config = dict(
    head_dim=64,
    fused_qkv=False,
    loss='cross_entropy',
)
Rows from block 7 of a small image classifier, named by matrix and row number. Rows with one number within an expert belong to one neuron, the router's apart. Each number is 500 + 50 x the weight over its row's rms, rounded and kept within 0 to 999. All counts start at 0. Numbers have three digits each. After the name is the row's rms in percent of the matrix's.
Before each expert's rows are labels from the 100 images, of 14976, where the router gives the expert most weight on average: "top examples" is what is common among them; "peak on" is the class under the peak. Only what is clearly more common there than usual is listed. The data: simulated fluorescence microscopy of cells. In brackets: how many of the 100.
# router: router (model.blocks.7.mlp.router.weight, 4x192, trained with AdamW), inputs 0-95
# up: expert up (model.blocks.7.mlp.up, 4x48x192), inputs 0-95
# down: expert down (model.blocks.7.mlp.down, 4x192x48, transposed), outputs 0-95

# expert 0
top examples: fibres (73)
peak on: cytoplasm (66)
router.0 087:373588505492478541543557501456519471475514484460492472481577493564507562420525584499516474535512446508614531535571496446549496434551497487490413476528570566503491435568518483471493545475536516436531459478485581532508500561448520375510453489476477495468556474522577435538471587442528543520
up.2 101:509465556464622556540475505510531510546327558477578513478551485565418448526455536487450418464579370434506449564472478410474513460474524517540429477456534545503487535471476441445540546451442466490437565523537526538561494508461569509507570492555544460523453442435630451505505492618453482565
down.2 099:515478557504475464447401509614537524534641444435587461529598499527565409474579429494398533503527472519505454556469471510424515525589505547505515494524528438528465444471452497455481531449481450421502569500583526554459484473559510519544530413505519413470408505420413462488432466495607527548
up.3 103:443494429489550537478492465477541420532554494529500501461541536555448438566528492535525542506613540485583408494489501565587494530434478431497590525561441445397561551551485606581456499441531508478412468442472501587597420532491436450512545557547425469592551550495467585432488488524544552423
down.3 094:473535545512450532473492463512566576445486415517406531529532535493524553434475518507522471492514588604555448442520574512565637527436514471542580514543446465489483563560569488473408508471465506565473491464426463419440535479467510513483468573453472414453436427485581471510522515498555559379
up.4 113:548529399546561434612539450455550598425400500541502404586551549544514465533523567545530498509447426453574555523526453504462428541481485464505497429524535488501521393488477507456601464513489553547534466597535471547560498502462436535479489443482491550505487513507398576530477499555421473491
down.4 099:574568494486523486511470443489563462501476518470436502483417496503392493525546438581581503501525480510572527576544465572569483547534574537555476508506465579514594526436555437530502503559599555510494532421479452518542524449465390547537515451518556518518456528427454444570505499489445391587
up.5 099:532445457430529545537510520496542462535473503536483464560447514492524473522516373523548497453499457429532564552535502471505570418439530525602448500510431501503618533502552446499490471531522497546448509419507509528541546472483590495544440555440492482625480494477568438560532535485456485550
down.5 102:468461477510454426482496482432544415451503619487481486551522478552555509454443578558567561461472543551597614483476518552515492488576551469484581545527499474469467451526437604504551451578474362405525512444486436466515506528474494533456476542508499501515473492549460533442520550573502580510
up.6 095:481534461589529480584510431522479496532504566424518488462479550511545391554512474496443493528542547499474500459503464543498520545452461575478443497582598516485469524499539550481458544468530517518537517570454480489451393532561488602572481554530494467637374493496496437535461448583440428506
down.6 099:502525445525480487530463496528491451459400524528437568483475524603405506491459423515508533460494575497542520435526614415410553515550472565516522438604595452451532512546485525552407518495428520477636513472520554466422506509575479405480482537480543449501501583424543569459565421412492467482
up.7 096:478462522516524532517483507559503510540396406561535570473539441468474411487626464556493472612545492525452455501398468452559517561483503474510477470486426486484577409510447529483496646494554467498492487499518485536538514572404516448507560478496541401525456631520493503422488442550567628564
down.7 099:377483513481489610671578521494501556490467479471504561571509578532451614496485466524515494477442539557499497639478469477534463484503534445437544513510494549449465515402565467428479500461445463491538402480513543574412440476521508365431524542524532462460530523502463514525491454416443523488
up.8 084:467482469522607482491559507623424397519444500468516440543528485447465492484455533478449577536498434505527508562455481467476456471512527503487470512502491505631525487408553544490527507434504464425429488487456498591529562430447508466542478444512553422526557550477471550498455439406432544557
down.8 100:527520560541424604539387523413474480555394489667523561451533548579507466446523480492459483485498484460417516507500570487466469465509556558445568421505434498461462463539548584386473524441518559467587458464503403497477443561404544564458567531541468561547538544493530428524526434567513523424

# expert 1
top examples: ring around the nucleus (100); crowded (91); cells: ten or more (91)
peak on: nucleus (49)
router.1 110:561494489462359527509435460445534568454533417497458514473499456514509445508470408570429530558464569552537408466500521587509519512437503359493535565551423507462478511507414497534518489498536472514492486460497516514395581430524488613558553524453471449498536506465425590555588537472435511461
up.2 094:494510492502504506609551495468576439470487530431488526536557539455514500544514516383506469523620499434447321461516458407489439491536479556435448432557552607498532517525464547502430575517584455535458469446580512509514583576557442458451413510475466565513501488533521600439504499495504403508
down.2 098:525472434534574484372522448479528524497565456573486470520452515527537427415541409461472407516413547462526504462527508508476494482488425441481548448434529497435503498504547483591452505539481494532504391597541534471482589661551500531613525573536524586487464432388540465498517544580560533497
up.3 093:495472460551608505502385489453526452576549587460530537490446569502476499480424396412469626437543552466529575591514475523593411517520460493408497493555517601501507537579493540523503462485427514474525560519497508494597562498504491405470539494516485531449555550467519477409486493525480556517
down.3 109:503570517470508445456623561514541469473540433490503554543567510532553456438535465488509536487509527540489458471521493432582513476455442461505521416500508556568422455592483582489576507441491499444426528522447431489530422437505480504547485486565422571563440372458444436418542549479539534527
up.4 112:452509501440456584498446444470500418500561489550532520461459474449484495509568457498439481552531498498525579446486472573484555497440485581509594536521499459450463500506526436528440524496487569514428536405580395498631459482491401432494410503506431518533462494533398492509563422439492592480
down.4 097:394509498554549569554524521456505455516486469491512443600546442539517480505454506500490483485478467514502503437505554551544557543442399391536499526524477542497521483475502575562500464494504435599464556628530547551563543529497472525583430588524450501499565541520412457534457571501514472505
up.5 103:542511537385615510509492477571513477457506578533481500455571441590483488596487383546480530453553500514481555458445530496472466532502522516476542449500523464537418558563454494623526512526545539481398466393633552567559476548499430450514470548446504454429520446414497512413506496522513529592
down.5 098:450441498616572430555501545435478498443496587414599410387475550500562620512468426429522486479484531475454556562540494586496478469524491479459467560494418516457522409571530488481473512470546521541513535493496421534536542508553533412539529458604525508528483505520509593561554398514489549386
up.6 093:529530449536413454556526470482541422560433567536491446546493499571482536463473457536548529565521407552500468488505558512454550376505484474432464475626498495479527516504472531485452450556480457520469500517585563560530428519519468433534646544508456441502460495498480505475463490430563299490
down.6 101:433574415487488559468509498517510559442499527523466504414539511521511384492460540452567403469431549485530539533526455439577412556442447515491537478443455565467511507500435563509591516610530446523504424394573502546472487480525456483434558445436437484430488511493466424482509483493523461553
up.7 101:514479546433530550492558485556545528435549519480482490559480525498469470513538528545431498458564540460536531462403415510467385475545472436431469525473466577535506453403532597453535462534488470546488522524553540525541538512401438526446570574428501434558474492477609500496459488391488400508
down.7 116:451470591552595385463491487549545466512548527433483442486552484547422553374521533531555549457497370496468494533537524525525497515494476568547462543466545572578481512528519557507499546503463495419462513498458452534592445442457495490482535479568454541497521519576479420446416472516513468507
up.8 100:518483508487501524431532464485476520539496380416604499420553517514467543489439574454470487483607542530480546543474627449509493480487526525460464514497538512491449597501537522487423530477491540521533526506520442409553488602501533570523432485513503512540564599421489552497517494433491507505
down.8 099:534511540541386475545445532548456479508489493439454507553452471603502476467559494644490580469601456511530521617434454511468602539569494470461465434515560478448418512450550441515480511501448554434488549551500476400518474518567388472544536487398461497466546513419570470564466447506525558550

# expert 2
top examples: crowded (98); cells: ten or more (98); bright spots (81)
peak on: cytoplasm (84)
router.2 104:460396565472610456529506465534525487574491488544558518511541554451457508453504545482416478492577395468518519486472494433489485559542527646534542515449589440563467496492627572450485420518563535494505537516550470580559490496429486519427479527516519611531417569445582487519570403514533502471
up.2 093:457650540489465617519486524468522566486454553490496457466510430568530514501544509615401478488486477423556500524518463498533461480478483506399566478435496526554474441511502494491562534508500436601441477418511396496551606485526447476489541545552491432402497538510461657491517500505444463566
down.2 093:480487410477525512560504508519481492565505527581467380580489457493488576461566543512502517487438504458545536575596526475511525577537536419587378567561507601521509470422471515579517492441411440540401458555466574437512519474583498470551442515551474610490491474447463510513515466494549507473
up.3 102:546495539434460512404500454554468503418564405540558496468491481630488535456489557501516566428493562518432539469493542545492545489560378393457466535401468516550506566546455517556498541471504562507410408552517515398587500505513509505449454540561495487522508507502479569483561565419490639577
down.3 104:395457470541531452572606526558500546516510442484471485472478517546492417520515424551573471415619360525362477499516458503538569503490584467470474550528563548540484525443530498506563447571553491504429507539458570480517533507500568499461554573463431584566523548492459525425552573545532470454
up.4 095:473394504501482486391527515508440572484427517492472490437586456530438469552460532527558464599581499516572474475453394496561579420473495431533465566529440487412380519511498514586547517480531388515444441528484439590512477541438505496417604455551513480432510586496514452539439480512507416491
down.4 099:485532528503454482521528507580503346437478457421578485588383507472450466430515494453534545420469472520468564565455497506450489565525566541543467516513553507457519520464500535513472575395526536523420527557492526591472568558530506539533480554542514536461481491410478489433507551473508571528
up.5 097:596506510549450574496491532470556510457612509478533506461495455565513491542567487640579524558494550529538393562488436511469513492499465550474477515501538500471485442542515567464529513512482462527535546486510419474430368487537524501424574556516422507573498471493454651509493542528545486526
down.5 103:553527495595464438499559598427526505456597445483417446467440465472485514490614593475435433486495583455437535506447448547507441453500493421501463574455604621542542451501507544601493502553448541551516447509493526437435582544485498456475499535532604413467546440521508476502542542501486493488
up.6 105:520607447476630554510508559442555436522415503511490567547531406519459504530516546475514526502411523483478433403459471495603528499488440462477574548560538451412488476503462550493562494509607500453445489492519447595511496537499484468577501458500394528486526391533541550507522527459556525468
down.6 097:485522528597460543442432459492473417513509509494457520500564554533436368493468526546558383425541506460503536481462551524557552580458517557483505472441448392487498598459604534601496477518477535502589372468612615422386508488593402470472557524447528467498539579542491526501430493458526529619
up.7 106:499509499511617471438493536532551452538518534476508515441574493428559514438482647404478548522497418433514510492508521448565482430465471617504444431537469558512557499534548571525556535525502555451511485487428496521629513447573492503569513533491484556523567588495443515464402465492536420601
down.7 101:506515522504497598516549523372521500583484594445571508480517477475553512492504515471537529524560499478503444540522482423444511548390457541533505539486491536532517425476446423465538529466496456516491509373503581464498517532480510480496635446486463465511547531510476464465475458425460325404
up.8 098:490504545552420536474479488523479433434456534458514501501481401507570581530530581519569520435531506484513506444484424489540520567491452461545564457481533539471415488592492505580531595457430456453547444543417451500514387491524564500573521452521504507457526478544531472459419535433490511608
down.8 104:430435488474586476498519522642531569541545415473541564504533468450523543465500618545496494468534435548440544561410443440544460578544499436491522493487536556592458439505438452474514440473574515563519594534467522517435389459426529592402543584509596568566469530527424452469536504504497504551

# expert 3
top examples: fragmented nuclei (100); crowded (100); cells: ten or more (100)
peak on: cytoplasm (100)
router.3 098:588495476540433478462550541536525539555478554436564491449514493493597532518426446442517494498441635441386567580576564460424538464495418539500442506555509531544564514571512441533509545491405519515487510483458469419513427473620596486550431482533507469477492451506393499440505484586514487623
up.2 106:572607536535541548521515465483412417445515466468445464596493604491496474499544552528458518421489543464544508535431547592435524480507449587437422533527600522565526517500511452469437491501511482479506525491510511488548506502460507511484498459356460504466490408453521515505518470461485403463
down.2 107:438476470495548443516389501527526524487440454570498492569475527574516459500529475593529575434463480416479499378445461529432530593578516498496529422508484500449553535601427390447433481584496433571484528464527426576500529460502552551483416438473533502489535561511432602423532515489542524501
up.3 096:551467475495488461521365502584465503502517587523584515484543469497540403557521534410551517519462457481555471445493445549544526439454501456456447448453527539488479539444419508621584448517541493565461519545539463539469489465528537489644551523480550496518509549543615511496496485527540475495
down.3 102:482417530459510461463414468505552452500536453527492559459553564423440501503504534538422337443567554492428524481471520529453548537481447496572545521502418427459492441486491506446466548435418485454413597554482544480455520500432453508429482538405486472432563586498480549594444528531416612493
up.4 090:562526505490534600467585500385544472534533448474543536456512538528393481561544541479483473487514559506551568572563489487554487455506486445538490490534530528413418455518443564549484481458493560542536533608411411512494374516510443527495506420487437518545535529419567557458431485531479500526
down.4 095:525457473451556451520557507554487637454469514490386494452631490532463450492543521435471486466433498517420504510522395513463521478506507549555520463469439469455518476479471534492544519504449414523444502552515479581498510536444567516505475484578441565471638561408406624540488495564517502520
up.5 099:484472461380550515540477543523460514469626536426537492427509459488429511579534508416477531456589521560438580542397483466499401528534435492383476559599500571504478556487522535554607547454500447481484459442468480465556461476441541654579499463548543510484500589477557505493494552424450538565
down.5 098:589464540462570531449543475503525544519442559463464477453410437504515597437480540450496503588380460551535569469451430502410502472435517519478432481425444505524454497546561510485597470452497531507555467580440591480482496526445596576505461526522477492521504506594516482446413532471431510446
up.6 104:481551495496626523455487467450512448500570391505481387525423609532478466475518495424475482536507459441483539608571394562524455489482618495499479507495505529483483520520419451472507536476498360432516517464524467619515432481444548503524440501496387458460566422525480437495505544453527395482
down.6 113:360451612570510484509516538355511446420462509436519412452434524504487429527538518551538510375483465538562508476459560535477469530536498453477495498487494519390482450470495508455512560572550491459483470532524536566597507494488431500515525539488515524440566478565475538418452475540561545456
up.7 115:506522496438573551481469527482466471555490533448529454499566473528482469489564495529519505570476570464614598533404421535520503478487414677425422517600463503506495524505534476450499479479579341513536492510490483574550547475575507569541396525575449464402476545522472522470499516502539492510
down.7 101:477503525373545563532514582498448481549452538466530519513567497589522533518574493445420406565464541404483508522468495519483413515462503475452451555509547554489479559571581436516499461473522522492542463532432509499515591503538453470537551350500499513454493557491524492456441449525527458477
up.8 096:494494527408480422496539529519531448425653522519475517490468559565418515480548473560513506537487472461449562504492585578494574500491443595489464470587443585555409493465502462513514494559530512490502457473509353531520495504442506392455502479519440530484580520480482468529585537544470412503
down.8 104:540527488571595523494392617515570555513412422527462535441503462485470609490526488411588439445469461524552463561478505499475481470566514509559549548440580391432534545482586590499544374420523461508533499454521526483441470514493507497456533427456560464508476578483607477445477515413515599424